A small multi-label image tagger, trained from scratch: activation silu, depths [3, 3, 8, 3].
Rows from block 12 of a small multi-label image tagger, named by matrix and row number. Rows with one number belong to one channel. Each number is 500 + 25 x the weight over its row's rms, rounded and kept within 0 to 999. All counts start at 0. Numbers have three digits each.
After each channel's rows are labels from the 100 images, of 14848, where the channel reaches its highest value: "peak on" is the class under the peak. Only what is clearly more common there than usual is listed. The data: flat shapes of many kinds, plain or patterned, on busy backdrops.
# convs1: grouped (24 groups) 3x3 conv (model.blocks.12.convs.1.weight, 384x16x3x3, each kernel summed), inputs within the group 0-15
# convs2: expand pointwise conv (model.blocks.12.convs.2.weight, 384x384x1x1, transposed), outputs 0-191

convs1.61:463472521472498508489476488478531543521475466513
convs2.61:535481494511477491470464504484519479508551497487555469504489494509531472521490520505477509480516524497506482515506552469521501500495485483452526482567528467483551500469525511441494433484475502531468455512508492485534519509501461469448469507494513491499519477460491459531506503452507491492547521483477490475499470523489478456461506490485489527456537544504509507541519497472475475512484514500501487482515492557488471522458506447480551507512538453537490500461493563507482529514473495427532483489506512475466507483515464530520516487494459463535498499498477513539494494543489480494
peak on: ellipse

convs1.185:495497505498526495445530501446483496502528483467
convs2.185:473477517507541482499510507516520458496510482461461538486516500499490513502436532510524512544504498494565519531502501505499505518503459493517529511482489544508511520526467535526523498489476526499535489437529453510536489477463490542530568487492511516478492428483542488517496516478535462413478501491461482504487495535509480535484477484460491507484502453529514460509502487499484469510500529502501539484506480491467499524488508491466517493525496487499509540429524490490503499507544495546484489496539526502510507513468492522470479540486483506519485476518504467522485517486495522472
peak on: semicircle

convs1.118:485475514532499524454464491535484461527501501490
convs2.118:494516536544480497524518464508506506471511490499533508518499492573527465457542519486466502482483482526532517560450501499527467460517531487511489515477468548566467463487504529486537447568493515517476521494500473511504525493516493482549458507494468504503485501460501518482551535492466488485536504529442472491529478541503485505502530471534530498546513508503500473534508466488468509505482487494491503487492462538496496520446463472463535453523477502473486508532479489489476466546496498509490484512539554498483468508489472522518497523455522469532513495495489443487498489490500497504
peak on: circle

convs1.351:534527518487470538527516480486468500530525483529
convs2.351:470455497507512488490487503496514526511529501515459485532492482508496507506505522545484483513501516552498538474487480467543531490530449493474521505523493518473474475514481533493524531499473500509521529535498533452503494502459446557476533556473487499468498549481487490497513524515516496528555498486521529501541475464461486491566508524528488495533482519504484567461474473487534496449507487505507508502493496482499470483496475503492489516552530508515533472530491483494465500522514476552476484460512516518523462490488496489473478509496488474482486545503499510508510489494469538489
peak on: drop

convs1.319:471517508525466558502535510466506477480494492488
convs2.319:505491479508512516454485521496486471520484518488494474487479452484499473515494505453515527477478527527506507483513491513491516415492489477495485482538493494516444513488435512460484500479553494549491489478480502487464516454521496490485494499500471510506471526505478491510473442485485453447511463477535499511520493510494437542480524472497496475537489461504492480480463515503496472483498507554458506465457540504508504511509473496507470518487484457555538531475478526457439545475478505521461495493496488488550484492539489468493488552509495457475513478509453449480496484481519499495
peak on: star

convs1.243:469495486510483545491547494495512481514488459461
convs2.243:521523528498503515476508515468593489531486522480497516486459483482475497460557545566488478464484502489565488497502512520495517485498463502521524511460506510476526481514519527486486515453488492490483505444515543464514529478526494490495525561526482514527507510499503493502533470479434495499494481494495501506490557526474502519484497497537472465522494521508500518437529492490488515527491474479510498534488464427512500513458501504481505502511500515508498514460504492475509506498475493462489486567516484469513475496523504495501473543465516488496597479525505517491477521484493475505
peak on: circle

convs1.280:494492493495524442508442502469499519514483520481
convs2.280:493498509501512490512504473481456478484498491494509538520537486482479483503519444457483522526470505499472466496519501512530522510481528530474513505493488517495469471491521509550478510497505465531543448534495516530488479492534486508486503516501475509487549517494463523508517514449509498526516434472524509500471464476478527477539501491495517478447532529491473562498482503516479501506501469492492490521468487521490550500472497519515498514462520464505482481477464531505458471520537508497506508478511530519444517473491535491507497485506526486490470486503474505498521507475497503462
peak on: drop

convs1.274:493519482521539457529464518477516526506536485501
convs2.274:491477481464512534493521526533461526411493516478480485489528525469511472484497439551507481493485470488476504490521506478495531483513451495472510487504496509519557463485483496482534508502491466534546489507562512474501510481484539522500525501512506535478497515484515544486504471492474490531470524502552499503496506519515526482438501515483525485490504471483523490519494527492493489468488519512514477472462490487461506532458484503555458506554478486453466484504483474489462495499513495517470519500495468465475488508524508499470494493462470455497499462497456533501508498500474463461
peak on: bar; ellipse

convs1.235:492528512443494548491499479508511499455496497524
convs2.235:494445504509497462465506500489499449495511473496451509460534499493524539531498549498467498529451495482457497488486491500538510512495503488490527528543478494487525494475477493474508500499466455492515495492451513528467503512515504482487519503463472438509480512510499527456496491506522424488535476522521494479507501499491493526501523482485516454515505501509510504503487500511513499470493502496504506461504502481548489471508505492494479541502520487524493490533505526512456522472462544492500486485468547472469491469450511489485487474493507510503510523478488496496515515526471403498
peak on: semicircle

convs1.268:469445509504527509475516496535517540486496525516
convs2.268:497496500518498476511492462470487468535456518435498490497520510511524507440511557567481507460459511527527539490494480484502505541505529485478513506493486486493513554464469478499497466511487478520546493497540534469486506518465527477477492463495466522454539507516509472528467468515490508506519485532488503483478519526475472526491502513494505466465489487490522496527512509487496496477514493460441537503488488510523497476482500525514530553490514532465480520442481474474494499500458518534474478504505501454500491485546501502465515538503496499480475470500479514482487521495492533465
peak on: ellipse

convs1.299:500495494490487489563532494459484498466495465515
convs2.299:484476454515478477482499509526504534496491539513503488512526531494484448483487545530480554552456496486531482493533453485475492493470509506543468495527484474500508518492473516508477499514488504505519455485532535482520509501442470511492518492490544523525539485495484502474489499531524482499521512499488557455518490493487519471507450481522539523479504513487438511482481513516506499524489490493526492533504475479515521474469470502499473530491524503515508509515489481504511520465475540502477481490504500459516481477551460503495484493489511532487496464441514456517524500553495583536
peak on: bar

convs1.182:514459491503506474549483507472507503502470480451
convs2.182:570502543463491536501488500555505490494488488488557479499483511504531498486481519470444486497505497473461445479526460522525489496482484552494501493492545529457528477525504483436490489482456453517527502520500525499525506508529507530512474499486522489496479508520477492499481505529530495500506484513485445498514512445450479481499507475501516516523487544520458506491514486510512490537513549496494504540488493497554504513479485496490477467494543520461496462427477502518455505480497489507511478553493493488501538514487539492469537525489486486543506480489505510498493530538504543466
peak on: ellipse

convs1.195:499478512508482511452513476451500502519539468520
convs2.195:482478503494495478504479506500506497513466501473507460514520509494463468566488542505508492480508504490506477500450480530466478494540469503503499516484517500501511487492486503488470526462494490487508502478505472482433497527481474495504486509483460481466461490522464547485496475497501465533533512468499444522495462511494509490506492471528491508509507492489468504546473484494489480476520511518453465522512499545459500508508506468486484507436531484509495525510495512550473512474465490476536502512503491508477489474475519481517505434473518501520548485512526531453482505488476506414
peak on: hexagon

convs1.150:467544491496541487516492483478483493495463452498
convs2.150:531481497557509499519471465512501499517469492468498486527477555491455500481515496512512493485482512479549495531515518490499527503478506524553514510524486447523526454480499523541507508514498431482504482528519505512509508508454563528461544460493482535513458451488493502498490517503480490485481527523502512470511505469465508488555528504484496481498519498474553455488492497503491470487469538498528499529549522485489484459470437482517468480492492497499471483496529495518489513485498487492531524572493491511508472497456474485522547528495530540461564473474502483478523484498513505505
peak on: semicircle

convs1.159:490480481493494482489470429503494486476456501502
convs2.159:470487533513467533477478576512543484436497466503497499548520493466521486514501536538503507544504529483522486552522475472520491468521493529513517506449508511468489511493486525519484483556486505516513510508527483493486541541518465474511447487560507514457499464463496506477489520504499505528484492516506510463482461498556525523471475495489460500524563506510501463465503498492479502488530515540469525480536523500503500520470497515504468515447539492487483512516493504527479519497522529566522503560523488539500492492516479508520499508491504503550502511468519468524523490535505493536
peak on: circle

convs1.290:497542462471520483492504505546502486501484549515
convs2.290:494436487509520487521510496492478481522477470555532453489524506459497536499483513503517492486491485529426500493486493497531522476493443475485480520482527493474485441512515500491504512478524485557528474500514519467515487510467482503503508503496488506526532493489508466485502483536500494425511485506471476499520473522500481556471480503526570525468523480465442532511512504488513478488479519513495502505469548498510499455498523500540455486504506519497522511483544521504497541494495504500503485476465449445519515487479478493482505458481489500528463513470545519474516519502497500509
peak on: drop

convs1.105:520526445531500528496489504537503482492519534474
convs2.105:506481514508432500475476482483481505504471471515489506493532465495455501472481494533504485480505451436504447465488521517483504480495530491469502512489499427488488530484489525508475519496509496517535474480475484507488508479459509511501465524515502470484483486514506480557486473474495506562476467548484524528519520530504491500476474492517481477472503550497536488536451525485499486467528516484482514472500519511485490518462512510502544506464469475495473482491471498510512475468478481457522473504489475499502485482538472520530476477492499529496465482534519479495529488517498504401
peak on: ellipse

convs1.272:476501490484499493486508466506481433524494545509
convs2.272:502504505471499482492477509507498469476522450509497494536482506496437500504474482456528497500490505492508464500513480509469465522501473567486545506531496517498501471506485509481536490505498471522506502540527482462467467543513451517490550490551492473496464452479509513525460458453512486499481503504495474507517461527532507481548504437504480506526527574484476536473501478500501487517520481551503546482508465563464473503483476471482484482483551472479471501519479518498554514486485521493471501504513534503486517498491493466488530485501520483479500497475484517475488505476497541507
peak on: heart

convs1.103:482497520493464491484516494479479482498489554445
convs2.103:461459524501481510508454499537502459484536496497533513460512485526464503539475448474495488509514496468509510503520474518493515439482501534509485523490459463485494485511489468445494538516495569521480505492505555488508489480489471495498499494524515467438500499461509510524514508490468488501458526500482461513463521468497506503534501545499487498488542504430463497515469527485501453505512512517477506498493490483513508448503487490531494487482476503550479570463457505472431512520478505464515508466585473515500497538478509498502480479534529498504503485450452482504484482487504543506
peak on: star

convs1.146:500517512487488502527483537465552532508468497472
convs2.146:505526541483499527514508448493461493502525494498470488475528488463516487519508506534511473508508474501524566508565520498503485481512502494481481526441481516551494522516516559499484484489463495476515548511467466505483486486535526523502527502501464478493526520510511492490508467467457448482467477497481496469489492494494522517540494482504510498504492443500533506510506501488505516494477524468469485494544519575466524520455557480476467481493484512486525520483521534498532490509497500522499499472483510533474504529479474490529469474496529539485523512474492482483481482448504526462
peak on: drop

convs1.275:508524493492493444478449493480510499536533498508
convs2.275:504496461524514518523482522539510494498466504514504515524497516501500448538495519519500468530506508495464488499497502547545490517477455509449532503502474517520552472499471492507576551487506495486513535519481534477500467478507436509488437472494505471517495494495503487483515553505470503540471510508509544466528503498446464542549481505456486453508477488463426558472499472460477481529506519511496520474454466439488493493442500465490489501466493549503500475494489519511455532543473501485505493492498501501463511525532528495469515523519505503508449491460479488480507486508487464482
peak on: ellipse

convs1.359:545499451487528522472531518492473527488516502488
convs2.359:513467493491507469516485481503462552537488527499540488453465506435478475488518487505509478491483478484504465492521499473482479478505495491454515500481526520520487503473492559472463498494490497501513486483530495468514510455498480519508517461504481461535481497517523513456500503490448482487493442471462481487483485508496503529547500546508513505492531449503472491532476511506496513459473530502502494488529529466501507483522456519471514495494534516516513501506476484504515516503477499480467481470498517481508483525489490510492495502508482494505507504509523504460488490495517526453
peak on: semicircle

convs1.114:527482493525502477447463488480500457474478503493
convs2.114:456493513481495478505511533506540524521506514497536483482479557543492397513472496494448518539492516474481533487460468486543497503486539571504524534487499519517507412490456542516487457493472492515504488517521500475489486488507530459536513485469502472522502466494488541510491503530528516490480498489519510508485509513478566516554522517500508511523535490474473498529473495461516507521461507511510464488529510511490506501494511490507486489554491490504491477480487505489485473529483493504494542453521554512486492520513480529439499469470510517494508511487486505484536546502460512516
peak on: circle

convs1.286:496545507517516480505510474480534558506512473520
convs2.286:498492497489517555475474515515482506488499487498477465481555502459479539532506468503500516469492494520488485506493478494503476525488447492449469471538444489515524471481512489498521477498454509509503464524502494515524493515502484484503525542523500501471504518476512463463482517483460447508482502502528467476511476494510503494491491524494487507518501510458466478520495503499476490510511496509493534518478484531479519505486492477468537517466512469494522505505468480516556532503507493499492509491437476511498481490478521493482475492496532443509496487535530463482469491444501480527
peak on: ellipse

convs1.199:507508509524453497474519478484490507495555455496
convs2.199:511502524535485479474517449477531516502478481511519494504475511453453481519532553488480504484505489507534462444531517517498501481513481512489485495444516474463501501477511506465470516487504466481498532498455469482526502496539511495527506472491507517485442483472510456480459462501435442493493478513466505488503503494474497474502472485495477490502479500490505506531437478514474505500491511500512516466517473496504518451494522494550501529451474508472567502490474511505487475521500509509524427508516495476475503537507473481476516444533506511530508493498486517517518514495500494512
peak on: hexagon

convs1.374:523502474503488505506452498435502500523462504491
convs2.374:478486526539486529497473501502518462495496490482489506469500507557469508546551510486502457474507528508542544488509499481479503475497478538455507534515504507499521477478505458521479531479576415493501547552519465530482525501522512529527497512510500487469520548504513476498490507514517536484523514517495505441482517473514518523530485501562481447461481495478476517511540496504503444504519470452496493505512490496513492473535491495514517519511469461519525479471478485514498484479510498473538505511494474459551493498478502493517488488504492503490518507522505497466516483486487481440
peak on: star